config = dict(
    loss='mse',
    encoder_mlp_ratio=4,
    encoder_layers=12,
    encoder_width=192,
    norm_pix_loss=False,
    decoder_layers=2,
    lr=0.0025,
    beta1=0.95,
    eps=1e-08,
    grad_clip=0.5,
    weight_decay=0.0,
)
Rows from block 2 of the encoder, named by matrix and row number. Rows with one number belong to one attention dimension. Each number is 50 + 10 x the weight over its row's rms, rounded and kept within 0 to 99. All counts start at 0.
# v: attention query, key and value (stacked) (encoder.blocks.2.attn.qkv.weight, 576x192, the v third), inputs 0-95
# proj: attention output (encoder.blocks.2.attn.proj.weight, 192x192, transposed), outputs 0-95
v.21:51 74 53 49 57 60 52 62 58 61 53 67 69 58 51 44 50 34 53 55 50 41 30 49 59 43 49 53 34 39 61 56 43 51 56 46 31 49 66 53 62 61 54 32 39 57 64 35 57 42 58 44 27 63 52 56 45 61 50 41 36 44 42 61 59 64 44 52 40 29 41 40 48 32 70 30 53 58 62 53 59 44 29 61 58 63 51 63 37 31 32 56 49 53 57 56
v.22:64 55 42 64 50 59 53 45 51 58 58 61 43 41 43 35 57 41 60 61 44 47 54 63 54 56 60 35 66 37 65 53 49 78 45 61 45 56 40 48 43 33 55 45 55 43 44 57 47 47 49 60 61 63 51 51 56 40 43 56 54 50 57 44 55 70 47 69 57 39 51 63 31 55 43 56 46 43 41 52 48 61 46 45 51 55 55 54 67 64 58 56 37 55 41 70
v.23:44 51 40 34 42 53 38 42 41 48 60 30 36 50 45 51 40 59 22 39 50 44 58 50 64 66 49 35 50 55 38 47 43 63 49 40 62 46 51 64 41 56 84 53 50 45 52 59 54 69 46 30 53 52 48 52 55 64 55 68 58 67 53 42 52 48 46 49 52 61 57 49 65 59 40 54 42 39 41 37 60 48 47 67 46 59 56 43 61 63 52 48 41 37 49 34
v.24:70 51 54 43 45 46 33 67 39 53 51 48 46 60 40 53 46 51 44 46 47 40 38 63 62 58 50 41 75 60 46 50 62 68 49 57 41 35 53 47 40 49 78 58 56 48 38 45 39 59 45 58 50 30 45 51 53 37 38 51 55 55 61 65 46 32 43 48 58 43 67 35 38 42 57 39 45 44 38 51 39 64 52 48 43 62 54 44 56 57 62 51 49 52 55 33
v.25:51 46 36 37 56 64 54 37 35 44 52 49 41 42 27 40 51 48 53 35 49 52 35 58 38 42 44 58 53 65 49 47 34 59 58 56 38 64 56 55 45 44 33 46 34 65 53 54 70 49 32 39 51 63 54 41 34 42 35 45 47 57 42 36 52 56 57 42 58 43 47 64 63 50 65 64 59 47 61 51 64 54 48 43 55 53 43 41 41 61 44 47 65 68 41 45
v.26:59 46 44 50 43 67 59 39 57 37 44 53 60 42 39 55 31 56 63 54 53 46 62 51 69 46 56 27 61 54 58 32 53 47 53 65 55 30 51 36 49 43 45 68 47 75 40 60 59 47 47 59 46 39 68 40 58 42 50 34 54 48 53 66 53 54 54 36 58 47 53 55 56 48 58 59 47 43 65 34 52 51 49 69 43 38 39 60 53 33 70 56 47 54 44 38
v.27:67 35 57 33 43 38 52 46 44 50 54 51 48 65 51 57 60 46 40 49 46 32 38 41 57 47 66 59 52 65 47 49 53 50 38 47 44 54 47 49 51 64 51 53 54 74 31 57 44 59 49 36 33 47 39 43 49 33 43 52 55 62 51 65 47 38 56 44 58 57 65 21 76 36 37 52 55 50 37 57 44 57 56 66 74 64 58 55 69 51 55 47 39 63 50 48
v.28:47 53 61 63 63 30 57 37 38 67 56 53 40 65 34 71 37 58 48 42 41 63 28 64 39 52 38 58 54 32 45 53 51 43 63 52 74 58 28 52 46 41 47 45 57 60 46 53 52 84 41 34 57 55 29 41 57 58 58 59 55 57 52 61 45 60 43 52 41 66 48 42 46 64 51 49 59 32 33 45 46 35 56 58 54 50 57 44 52 46 52 68 68 46 43 37
v.29:35 58 61 42 51 61 57 41 66 56 51 36 44 61 39 65 54 59 58 48 56 65 53 39 40 48 55 55 50 49 43 54 38 36 66 43 49 32 55 49 59 50 57 50 56 64 44 50 52 59 76 34 50 55 47 30 50 38 44 43 64 61 52 57 61 25 60 69 49 43 46 32 62 53 39 67 43 53 46 49 69 57 70 49 61 50 64 52 36 49 60 46 38 20 65 59
v.30:43 52 56 57 62 61 46 41 45 61 55 55 46 40 80 57 51 44 38 59 42 34 67 43 62 52 32 45 40 57 73 54 31 48 63 60 53 30 49 43 61 53 51 46 47 43 58 53 47 70 62 62 45 57 41 54 53 52 33 67 41 38 41 57 53 36 40 55 39 53 42 60 65 39 62 69 28 45 48 57 39 66 43 42 56 50 57 31 58 69 48 60 55 37 62 39
v.31:44 47 51 41 55 38 53 47 73 43 55 55 67 74 55 65 50 35 37 50 56 42 49 52 54 33 65 38 44 60 53 51 55 38 37 45 50 41 43 54 45 68 59 59 30 49 56 51 29 39 68 66 56 50 49 50 45 49 70 42 56 56 38 56 55 29 48 44 44 40 47 28 52 47 50 44 36 55 39 64 40 47 60 39 37 45 45 63 58 44 48 50 45 37 35 61
v.32:56 75 38 30 43 56 40 59 48 39 44 69 52 57 74 58 69 39 29 72 39 37 50 53 61 44 55 58 53 37 49 47 57 40 71 44 61 53 58 43 45 49 37 61 46 37 58 57 52 45 61 58 52 61 49 63 62 53 74 66 61 43 47 51 56 53 39 39 55 50 53 40 40 51 48 56 29 49 43 39 51 49 45 46 34 67 39 46 52 31 47 44 34 58 54 53
v.33:50 56 59 53 60 56 29 43 47 36 56 31 42 54 57 60 32 44 57 48 48 45 36 65 41 40 33 32 46 47 55 52 66 29 57 60 50 43 49 42 51 49 44 62 50 56 35 52 49 49 41 51 56 42 35 56 39 55 61 46 46 57 38 51 48 54 59 44 54 37 44 75 52 54 46 46 49 34 48 42 50 42 43 51 54 50 47 50 21 59 56 55 68 53 38 50
v.34:30 54 32 40 62 44 43 41 36 43 45 70 62 35 45 48 43 41 53 43 55 48 65 49 47 58 50 54 46 61 70 64 49 63 76 56 57 71 69 56 62 37 57 49 47 47 60 37 53 54 44 42 43 45 46 38 61 57 59 53 51 46 49 61 52 63 57 49 49 53 38 36 69 55 69 51 46 67 35 55 50 49 41 55 51 42 50 37 49 52 66 56 60 53 60 51
v.35:49 53 61 37 53 52 63 47 42 48 47 44 61 71 51 56 59 49 42 53 61 36 44 55 61 41 50 46 40 39 51 49 47 42 55 48 52 48 51 46 48 35 53 47 49 50 34 62 40 36 52 60 52 51 72 56 53 56 44 72 48 59 66 58 47 42 64 70 38 35 52 57 53 53 56 48 30 39 54 58 56 53 45 42 48 32 50 38 68 58 63 65 47 50 49 65
v.36:48 53 41 38 40 58 48 33 38 41 56 47 67 53 61 71 42 30 35 52 50 28 58 51 54 65 60 58 60 54 63 61 45 62 40 51 44 40 45 35 51 52 59 44 50 60 26 45 59 53 66 53 47 65 41 53 36 58 42 32 74 53 51 33 55 39 61 46 58 43 51 33 65 54 50 53 50 48 57 52 53 46 71 50 56 56 50 62 55 44 48 45 35 45 33 44
v.37:62 48 42 45 39 42 43 67 36 48 52 49 72 41 60 29 60 43 50 52 66 41 49 56 61 36 52 42 59 71 60 39 55 52 41 53 45 69 63 50 45 46 27 56 57 43 48 50 64 44 31 17 40 44 52 50 50 63 50 44 64 51 41 64 60 59 46 58 48 39 71 57 62 45 64 32 43 46 52 60 57 48 54 37 58 56 45 57 56 54 64 59 58 49 64 49
proj.21:48 58 46 46 44 43 68 58 50 35 50 40 66 63 64 49 54 51 47 71 49 49 55 59 43 44 43 54 51 49 49 51 71 56 47 37 37 39 53 50 58 60 38 42 54 48 53 57 56 53 45 36 63 74 45 60 51 59 49 39 48 51 64 51 37 49 48 40 57 39 53 54 58 61 71 40 39 65 46 61 42 34 47 39 39 62 37 37 30 51 51 39 35 44 43 55
proj.22:47 55 61 45 58 58 67 45 41 30 46 57 34 48 48 36 55 42 35 47 46 48 57 37 56 58 37 34 53 38 37 42 60 52 54 44 58 51 49 37 44 52 27 42 55 38 44 51 52 63 45 57 45 32 54 72 41 57 56 29 44 47 29 39 66 52 56 44 60 59 40 62 67 49 62 55 49 51 48 31 57 62 35 52 41 62 37 40 40 41 54 46 50 36 40 37
proj.23:63 39 65 41 62 49 50 52 51 68 46 64 54 47 75 58 48 57 40 59 43 69 55 53 50 49 54 66 53 54 48 57 37 68 49 50 52 43 65 39 39 32 34 57 50 57 58 49 52 29 45 60 45 27 55 54 56 47 34 62 52 58 39 56 48 49 53 58 42 61 49 62 74 57 60 52 51 32 40 43 53 40 62 53 52 38 42 64 47 51 64 57 50 41 33 43
proj.24:47 38 49 50 39 32 56 58 47 51 51 51 49 55 45 57 55 61 42 46 50 45 33 56 51 42 48 50 60 49 47 35 35 61 56 43 65 66 51 31 54 38 32 58 48 45 48 51 46 50 58 57 49 43 53 40 51 61 42 52 60 51 59 25 69 46 44 52 39 53 54 41 55 29 54 53 46 27 37 47 72 44 49 55 70 41 22 56 60 45 66 39 62 43 45 25
proj.25:41 58 47 76 39 43 46 30 59 50 52 51 36 42 36 49 73 50 55 52 58 55 62 50 62 51 51 58 45 48 43 35 49 65 58 45 50 57 36 51 30 63 45 54 49 45 43 54 52 54 50 38 51 29 34 56 42 44 67 43 34 59 41 42 45 69 49 48 36 55 37 29 58 53 40 33 44 70 46 41 66 24 34 38 48 55 66 57 53 43 48 48 55 58 53 64
proj.26:64 72 36 56 43 43 55 44 43 55 55 65 47 44 64 59 40 37 59 54 52 43 54 54 41 52 51 58 44 44 58 45 54 32 47 58 49 47 48 45 50 39 30 51 53 81 51 53 42 57 55 42 49 48 34 51 48 42 47 41 63 48 43 43 31 56 30 56 55 35 65 46 68 42 46 51 47 75 36 42 45 43 57 48 41 33 45 57 44 52 50 64 49 46 60 45
proj.27:48 47 61 52 53 63 44 60 52 65 54 65 47 44 52 51 67 46 50 58 50 32 59 52 48 46 61 61 63 75 42 67 47 71 51 49 63 55 42 57 46 61 56 68 61 63 62 61 59 61 70 49 43 46 44 63 71 46 50 36 30 50 47 32 45 41 41 51 42 53 59 34 65 58 48 30 51 54 47 57 56 33 55 67 56 55 43 48 60 48 55 40 46 47 68 49
proj.28:58 37 38 63 43 41 44 46 38 56 55 41 54 53 54 49 46 47 44 50 45 60 50 44 32 56 43 51 48 46 44 54 41 59 38 38 44 58 69 53 60 37 51 59 40 33 52 52 62 58 55 55 48 46 48 57 39 52 43 62 68 38 60 50 60 44 48 56 56 36 43 36 67 38 75 62 64 40 38 22 37 45 47 44 61 45 60 48 50 47 59 45 62 40 54 51
proj.29:55 43 45 49 62 52 46 54 62 78 54 40 55 54 41 73 45 61 54 49 71 39 64 39 35 66 52 66 55 58 51 75 50 60 56 34 55 47 69 64 40 49 44 60 51 57 51 54 46 49 46 47 69 49 57 36 59 46 52 71 53 52 62 49 53 47 55 44 42 64 57 46 54 71 58 60 45 67 65 50 35 50 72 56 60 22 60 53 43 53 37 49 59 45 63 55
proj.30:72 66 60 45 46 53 60 53 55 39 56 29 45 61 40 47 35 45 56 52 54 45 64 55 53 55 37 39 50 58 59 51 50 58 35 38 51 32 65 52 37 53 52 40 75 58 38 37 46 51 49 67 64 51 34 56 40 65 34 45 31 55 60 45 50 45 59 45 40 31 46 55 47 58 57 40 56 43 43 49 42 59 63 60 48 50 52 61 59 67 50 28 46 42 58 53
proj.31:52 42 60 30 56 60 40 64 48 36 48 59 50 46 54 68 44 67 55 50 42 46 47 53 65 57 61 61 71 57 64 68 48 59 60 62 47 47 45 58 55 51 45 51 59 54 36 56 30 65 37 45 58 68 60 56 73 45 45 62 37 48 46 33 64 45 53 53 47 49 57 66 33 40 59 45 51 62 69 54 50 64 61 51 56 50 57 46 58 53 47 56 59 53 42 49
proj.32:52 63 48 40 45 60 45 59 46 38 67 37 46 43 53 57 53 44 43 53 52 58 51 63 55 40 39 44 55 53 51 50 58 49 45 64 61 38 46 51 55 48 60 62 72 52 47 53 48 63 41 49 62 52 57 56 31 69 45 58 41 64 37 42 56 50 54 66 68 41 51 65 49 47 59 40 58 42 42 45 54 51 62 42 44 38 45 40 51 44 59 50 52 46 32 39
proj.33:47 73 55 50 50 71 60 49 43 35 50 47 45 57 57 60 39 41 62 28 35 41 34 70 54 44 54 50 43 54 53 51 59 55 43 73 34 58 47 67 62 41 54 53 56 32 54 63 46 38 49 42 54 42 48 65 43 58 53 44 56 37 52 64 43 46 64 55 66 44 51 60 62 38 50 32 44 44 36 42 54 40 47 56 52 58 37 54 53 56 45 36 74 67 64 33
proj.34:46 38 43 64 55 56 68 33 51 40 53 50 50 48 33 37 53 31 51 58 46 48 62 48 40 54 48 53 47 57 57 53 62 37 25 46 46 54 45 57 71 27 34 63 35 55 64 43 54 48 54 58 68 34 39 49 43 53 54 54 58 58 65 52 42 44 54 49 42 41 48 55 47 73 45 63 76 42 41 53 40 57 56 30 39 29 42 48 39 57 48 32 64 58 39 48
proj.35:44 41 64 48 53 29 50 47 43 44 43 56 55 30 27 37 50 44 46 65 53 41 48 40 56 50 24 36 43 65 46 45 48 49 55 50 58 59 54 56 62 47 11 46 33 50 38 47 31 47 51 55 59 63 55 52 54 47 55 52 57 49 69 47 47 49 42 46 55 62 74 68 53 57 60 38 53 48 44 42 61 66 51 42 34 60 62 60 35 55 36 43 44 62 53 42
proj.36:54 28 60 46 33 47 47 61 47 55 59 54 46 46 60 50 46 35 57 50 60 37 59 48 47 51 57 56 48 48 71 71 63 75 62 70 44 48 62 69 58 57 28 45 57 52 65 49 46 58 43 59 50 78 57 50 53 46 56 43 53 63 46 30 52 55 62 52 34 40 54 64 45 53 33 45 46 50 60 39 58 50 54 44 49 43 33 60 37 48 40 59 47 55 52 47
proj.37:51 54 55 53 59 50 51 45 56 45 41 74 45 54 38 62 67 27 38 55 59 36 30 54 41 35 55 50 50 63 47 56 65 51 50 61 52 70 35 46 51 53 41 63 37 52 53 33 41 37 43 41 52 46 33 57 51 53 52 33 51 56 58 59 37 50 62 54 45 60 55 56 50 43 57 60 64 42 37 76 54 58 53 59 67 44 24 46 53 60 61 55 42 56 52 42